A small model that answers yes/no questions on an image's attributes, trained from scratch: encoder arch convmixer.
Rows from block 6 of the image encoder of a small model that answers yes/no questions on an image's attributes, named by matrix and row number. Each number is 128 + 24 x the weight over its row's rms, rounded and kept within 0 to 255. All counts start at 0. Numbers have three digits each. After the name is the row's rms in percent of the matrix's.
After each channel's rows are labels from the 100 images, of 14848, where the channel reaches its highest value: "colour at peak" is the nearest of a few named colours to the mean colour under the peak; "top examples" is what is common among them. Only what is clearly more common there than usual is listed. The data: procedural textures in two colours, tilted and lit. In brackets: how many of the 100.
# pw: pointwise conv (encoder.blocks.6.pw.weight, 256x256x1x1), inputs 215-255

pw.149 101:145186147127116102146115135144119137151121145128119112110141132117130118155086106141146152108104123134112143120181151124165
colour at peak: pink (45); red (26)
top examples: pink (88); red (66); pattern colour: pink (46); ground colour: pink (42)

pw.140 097:121115171135110117171118142146118116096188130163167121146125131136117162118142147121111136136151131127130102147124106138123
colour at peak: blue (31)
top examples: coarse scale (71); blue (50); teal (48); pattern colour: teal (26)

pw.186 101:125123179131112078166106097130177113106139141162142200142121147162111095113091141127132148093157119160128125164152132126089
colour at peak: blue (39)
top examples: blue (61); yellow (46); ground colour: blue (32); pattern colour: blue (29)

pw.142 099:132122115096148131116121089163067052140167131166126079135121127153163103124111086121140132090144158123143154149097133109129
colour at peak: green (29); blue (26)
top examples: black (96); pattern colour: black (62); teal (40); ground colour: black (34)

pw.88 100:159091116126145164126167048104123110133130114188130084091130115134148128138151098131099091094082151101149140122130146112141
colour at peak: orange (37); red (33)
top examples: red (77); orange (67); pattern colour: red (46); ground colour: orange (42)

pw.213 097:161122134098105145082116116115105168153135111130127125143126116142128108137167116104162126149097119120106136131116190114098
colour at peak: green (36)
top examples: green (99); pattern colour: green (54); yellow (49); ground colour: green (45)

pw.233 095:139151097103142138131141135107084098113161134119106113125109166081141125110162113138125112053119100110112157144098118103098
colour at peak: pink (52)
top examples: white (97); pattern colour: white (54); purple (49); ground colour: white (43)

pw.139 100:144158104082171146109129104156124152144183135150137119136156076102131125120087070153142084152137149110142087129104095142118
colour at peak: green (25)
top examples: rings (59); green (42); pattern colour: green (31)

pw.100 100:121146148138139092160106127111138124161145094109104141125080184054163091127126105151139129136103134124086125152159117109133
colour at peak: green (32)
top examples: teal (90); brown (65); ground colour: teal (53); pattern colour: teal (37)

pw.125 097:137128164148169131212127127115113087107132149125089103154125052130145120195129139134138103126127120122076171121152157101138
colour at peak: blue (57); purple (29)
top examples: blue (97); purple (60); ground colour: blue (51); pattern colour: blue (46)

pw.230 099:076124092146124168088130184157145104118133125106106134146103107108156088137118151113129143144144133069116171124114105150120
colour at peak: blue (25)
top examples: triangles (50); blue (37)

pw.61 090:130139138151104196150098148120111097156147121125111145175152105136112117162140099083119095137118124098129125113130146126110
colour at peak: blue (36); cyan (29)
top examples: teal (77); blue (51); white (48); pattern colour: teal (46)

pw.22 096:114132102140138096133158118158125172133106140165108102085142125123137090110135117121107141081131139114104155156185083165140
colour at peak: red (32)
top examples: red (93); ground colour: red (54); pattern colour: red (39)

pw.15 098:162132120123126133134128137164169132120132115153153111139140149144126119199158135112141083161125116129111140159129115094125
colour at peak: purple (33); blue (27)
top examples: purple (73); blue (46); ground colour: purple (41); red (37)

pw.152 102:142134078147140089104114159125131101117107130126130159138134107124130117133167126092146146175087115109144127130101123085141
colour at peak: purple (31)
top examples: purple (66); pink (55); red (48); pattern colour: purple (36)

pw.53 100:151145131186123131143179143135129168170143130171126108148131182184150107127095140124140147123165133121127139141104139146095
colour at peak: pink (43); red (30)
top examples: pink (99); red (59); ground colour: pink (50); pattern colour: pink (49)

pw.132 099:143124116095101102121105137101166098115102129174151142117151113156114113148149119107134109127111166156138121131116164122117
colour at peak: orange (30)
top examples: brown (45); checkered (35)

pw.120 105:114156072128114142142137101100126150118102142116140101129104131162129148088099141111167141133110090152116132162122158139146
colour at peak: orange (26)
top examples: red (67); pink (37); pattern colour: red (36); ground colour: red (31)

pw.228 104:126139107069120142147100113074117102082148141120123122143108145135140113137111107137094196085097132145097163115255105135108
colour at peak: blue (28)
top examples: blue (97); pattern colour: blue (65); red (35); ground colour: blue (32)

pw.185 094:159096133136128128162119139099144162141173130119112162127121132128135162196142110138099146117163156095113099108113109156107
colour at peak: brown (39)
top examples: black (97); pattern colour: black (59); red (40); ground colour: black (38)

pw.62 095:119110140141118136099120132107117096144141084103121067135117113125115116107120128101102100125154133170128134116133107136091
colour at peak: orange (52); red (38)
top examples: red (99); yellow (73); pattern colour: red (53); ground colour: red (46)

pw.187 091:121151133108158057137105126158160157168154179148120127137128138107135145141145146138098153171103161148150138140135149135119
colour at peak: green (28)
top examples: green (52); white (49); teal (48); yellow (45)

pw.36 098:113181103125110129150123121158161135139106144097147164148109091124149142093115140115115158071193108117130137128153137109164
colour at peak: purple (30)
top examples: blue (91); pattern colour: blue (48); ground colour: blue (43); pink (35)

pw.119 106:183131094085117098110175162130147097135124126103094131133162144110124134142159125142118101116151104132137156122122120089119
colour at peak: pink (25)
top examples: white (49); red (45); triangles (29); honeycomb (27)

pw.236 097:119120092124140107113130121185143172148102081134090138121147125205145093126154115121119119132143172145118132119092142145134
colour at peak: red (48)
top examples: red (89); orange (55); pattern colour: red (46); ground colour: red (43)

pw.106 089:148113143115126128145185109109132117118151121129124130106119208145133113105110091142107117149138127151139089097137119127128
colour at peak: green (55)
top examples: green (93); black (55); ground colour: green (48); pattern colour: green (45)

pw.69 094:132117139103104143194125128128094119141143117140116121139149110112115159139112144113132149166150125134124132122176080116103
colour at peak: blue (53); purple (28)
top examples: blue (100); pattern colour: blue (61); purple (50); ground colour: blue (39)

pw.31 098:110124128144153092153115133118129110144178155174143144111145128139096143139074090157144107181094087126116159119141156138111
colour at peak: green (46)
top examples: green (81); yellow (50); pattern colour: green (49); ground colour: green (32)

pw.30 098:146105114133117099127122134136104156189124118134117141133089098130132096115151116092115106107133144129145112179077115123144
colour at peak: pink (30)
top examples: pink (83); pattern colour: pink (45); brown (43); red (38)

pw.85 097:135070116139137108121110143160114094144102132134150129102148117144142129165152155146135137135127133126089123124177131135123
colour at peak: purple (45); red (32)
top examples: purple (95); red (73); pattern colour: purple (57); ground colour: red (43)

pw.71 100:150099125169131138198102136113105123113097105121117110102131178116139127136164120120110149111152107154127117139111144135091
colour at peak: brown (43)
top examples: black (78); red (62); pattern colour: black (39); ground colour: black (39)

pw.0 091:098165092117126139138160148121092107055137095111139120105138136106101119107124171092116135167150185118118175113146117129132
colour at peak: blue (58)
top examples: blue (94); seen at a slant (78); ground colour: blue (54); pattern colour: blue (40)

pw.19 096:139101104126105111097138130110110106176073119145119132144150132103125128149152147115176132114133130103103129144116193176131
colour at peak: pink (62)
top examples: white (79); orange (56); pattern colour: white (45); red (44)

pw.208 095:103130123114112146165117154117138122139148139108136118156145090130093176142158154143144136196115135136085102109164138118127
colour at peak: yellow (28)
top examples: green (69); pattern colour: green (41); yellow (36); ground colour: green (28)

pw.251 099:114104118118106119142116134116141112125145135164109128119110140102106123083144153113150070129144136111144152085155117132147
colour at peak: grey (45)
top examples: triangles (52)

pw.63 096:097122124142108137145123124140120134122122125126070106109146096149160156140142115148139167094141155143117138137188161092110
colour at peak: blue (25)
top examples: blue (100); pattern colour: blue (65); white (58); pink (41)

pw.105 087:142120117119122103175120141136138100100159077130106144081130146170159125148148072125091120142146129138094113106171145080126
colour at peak: black (38)
top examples: black (89); red (49); ground colour: black (48); pattern colour: black (41)

pw.201 095:126129143093117092137130134136131136094162134130108128119115154135132103140132161140130089057108174093142129159118097166111
colour at peak: blue (43); black (35)
top examples: black (91); blue (86); pattern colour: blue (47); pattern colour: black (47)

pw.24 099:104102136130151174124093158155121095111117148103082078105133151170146094102158124142126122087080157118122110127128126121083
colour at peak: red (30)
top examples: red (72); ground colour: red (40); pattern colour: red (32)

pw.128 093:132139148156168142133181104081121099135126117141097169098098149158158092158124148134104142139123114124156142139098115108098
colour at peak: pink (31); red (27)
top examples: red (79); pink (54); ground colour: red (44); pattern colour: red (35)

pw.35 087:101139135113142094125139124100121097122128155141155113125137125107160113148137134134186146112162127135118149112085107152107
colour at peak: blue (29)
top examples: black (70); blue (61); pattern colour: black (41); pattern colour: blue (31)

pw.13 102:122124082098130122119184117119135134150095091150141092145136146184126107106119139141126113145121149099113111113120141147128
colour at peak: pink (51); orange (28)
top examples: orange (88); pink (84); pattern colour: orange (53); ground colour: pink (51)

pw.110 105:119088143167145143130117090210121147122169151120094098127128162105128124146136080091121106152133154090119119090152166118067
colour at peak: grey (41); yellow (25)
top examples: yellow (81); grey (48); pattern colour: yellow (46); ground colour: yellow (35)

pw.76 098:141130124133147144165139091152115070110133148125149092109110135171110143135134108094114148112139116089144114184136127142114
colour at peak: red (40); purple (29)
top examples: red (81); purple (78); pattern colour: purple (46); ground colour: red (44)

pw.114 096:144120111124146106108170120127146130103129098109094083111110097210158119079119146140112125178118141130142134117084133113148
colour at peak: pink (44); red (28)
top examples: pink (100); red (69); pattern colour: pink (52); ground colour: pink (48)

pw.247 102:183101143132117137115182131136125125185183146170090092129124161125133136115138114138149110133105111103089087126117140102124
colour at peak: green (30); yellow (25)
top examples: green (59); yellow (56); orange (45); pattern colour: green (39)

pw.129 103:126116128151110143139139146160125170153176146084098128092166076182135136128158140104113116155145150136125143122137144120136
colour at peak: pink (46); purple (28)
top examples: purple (92); white (65); pattern colour: purple (53); ground colour: purple (39)

pw.203 101:136171136109134154102080118127125161165159160114111115135122067159128110153105106112120145165154127131140135107087133158109
colour at peak: pink (42)
top examples: pink (62); yellow (41); ground colour: pink (34); pattern colour: pink (28)

pw.60 100:125122119125133121089163197107139143132120105141129112123108127170100142132153103127143195130105162111126121155156120125120
colour at peak: grey (46)
top examples: black (68); white (59); pattern colour: black (43); ground colour: white (31)

pw.226 103:137100095107106119104144094141169094112134135119107118121109165153128122118194098097148123119088172133113137118155137153153
colour at peak: purple (34); red (32)
top examples: purple (64); red (62); pink (51); pattern colour: red (34)

pw.10 104:104137128132122107157111096133157130176092136098069128104094128120111105097095082107137128120138107216147101176148139130132
colour at peak: pink (25)
top examples: white (43)

pw.190 099:130138116130144102120123117139168101088149159129100121127153157110141146110143133129122123101112138148132119125111028108141
colour at peak: pink (45); purple (40)
top examples: purple (95); pink (59); pattern colour: purple (49); ground colour: purple (46)

pw.223 096:140157148092161148128102112105119154122139100122139161118122141159135132157113145128127190086172152065126125115115103148103
colour at peak: brown (49)
top examples: coarse scale (69); black (66); ground colour: black (39); pattern colour: black (27)

pw.242 098:114138154129104116103146124123145087134118177111104097131124101110119128119114142114131120163101108119110143179111132113149
colour at peak: grey (44); pink (29)
top examples: white (97); pattern colour: white (56); brown (52); ground colour: white (41)

pw.3 097:106109109077093118104140102156121107147162148129135123141133090126121125143142133128115115159094134133139122140131187138114
colour at peak: green (29)
top examples: green (66); white (50); yellow (50); pattern colour: green (35)

pw.135 100:088098125135119132108144129099112138113099109186136128123119139104123151130178143108113120122127160120161100076141157123112
colour at peak: grey (43)
top examples: fine scale (78); dotted (35)

pw.160 106:175114166167135169135125082142096106168158117141110106127110134187114103073129113149148127140119059109095161101105116131095
colour at peak: green (31)
top examples: teal (47); green (41); ground colour: teal (26)

pw.116 095:112116130102149121116151150115149106177141148137136108107137134143130103141152124140133139094124072127083130128136153126138
colour at peak: orange (28); red (27)
top examples: yellow (80); red (69); pattern colour: yellow (44); ground colour: yellow (36)

pw.112 110:139134141121117110146105117112105103141107121125092083153120151120135126151104127172101123155131172139143121105085091089106
colour at peak: orange (55)
top examples: orange (77); yellow (55); pattern colour: orange (47); brown (41)

pw.90 098:149130110117124144132126119135108141181143148111150122150160148108117165142128132157160146125167143129094131127107140169118
colour at peak: yellow (27)
top examples: yellow (61); white (60); ground colour: white (31); pattern colour: yellow (31)

pw.29 093:140113121152136151101159126141102108134099137137099146133100102201136140098145091115090149134114070082094130130093107109154
colour at peak: red (37); orange (33)
top examples: red (76); orange (55); pattern colour: red (40); ground colour: red (36)

pw.74 100:105176088145143087098070161119114119139129110128151088102104150092146125155112116110087109149117150128055086123122108124127
colour at peak: orange (51)
top examples: orange (72); yellow (56); ground colour: orange (36); pattern colour: orange (36)

pw.72 094:154108172153094196161122126104092114177165112105114149114078109106097161132087176099111145122148121116141165081171152135097
colour at peak: yellow (27); pink (26)
top examples: white (69); yellow (63); pattern colour: white (36); ground colour: white (33)

pw.166 092:149086127137104176166103113146155073149152152137095128138122137125121128131141153096108157132127105122107155118141126147079
colour at peak: grey (41); green (35)
top examples: teal (77); yellow (60); pattern colour: teal (46); ground colour: teal (31)

pw.157 096:138141120114146129140146155137090130160158144097134093134115119135160141169122162135209145128115098118112121130124188129115
colour at peak: grey (42)
top examples: yellow (62); teal (57); ground colour: yellow (31); pattern colour: yellow (31)

pw.47 103:147164121148113165090134148163114131121167094110139114129126138140146100158154130158116179085113106114114133109109082103128
colour at peak: green (48)
top examples: green (81); black (49); pattern colour: green (45); ground colour: green (36)

pw.136 097:133162129127107119120078102111095124143161101165089158106136112136108101129110134149092172132106108122124126153108156142114
colour at peak: pink (26)
top examples: orange (59); pattern colour: orange (31); ground colour: orange (28)

pw.155 092:127118144099163134156126139090125159129124124130108115159098118034167150113095106141168141156109092134097147118117146156147
colour at peak: blue (48); black (27)
top examples: blue (84); black (73); ground colour: blue (49); pattern colour: black (41)

pw.59 096:109156143106119088126119152061120133172143123124167114142149080133129108165107135130150125075174155163102121138145126082111
colour at peak: grey (45)
top examples: white (74); brown (52); ground colour: white (50); black (39)

pw.67 103:103091094166073167094140173132168100109089130073093134124083105141086145116103142142126114135153099128117078116117152143130
colour at peak: pink (25)
top examples: pink (77); orange (47); pattern colour: pink (40); red (38)

pw.134 103:117120127172105143135142161110140114120134159166116102151103146128149101094126139142146133138110125122129166097163146075104
colour at peak: blue (46)
top examples: blue (59); teal (46); ground colour: blue (32); pattern colour: blue (27)

pw.188 111:126153144135150118172100141144147119120133114112148152076116156138077171127097070130113101129118156069115161144110140168110
colour at peak: blue (35)
top examples: blue (72); brown (57); ground colour: blue (39); pattern colour: blue (33)

pw.173 106:135086137102103121102124119143124146153139119167101116115132126126123131174120098139114120151140155115139116104155101208102
colour at peak: blue (26)
top examples: black (49); blue (48); green (48); pattern colour: green (34)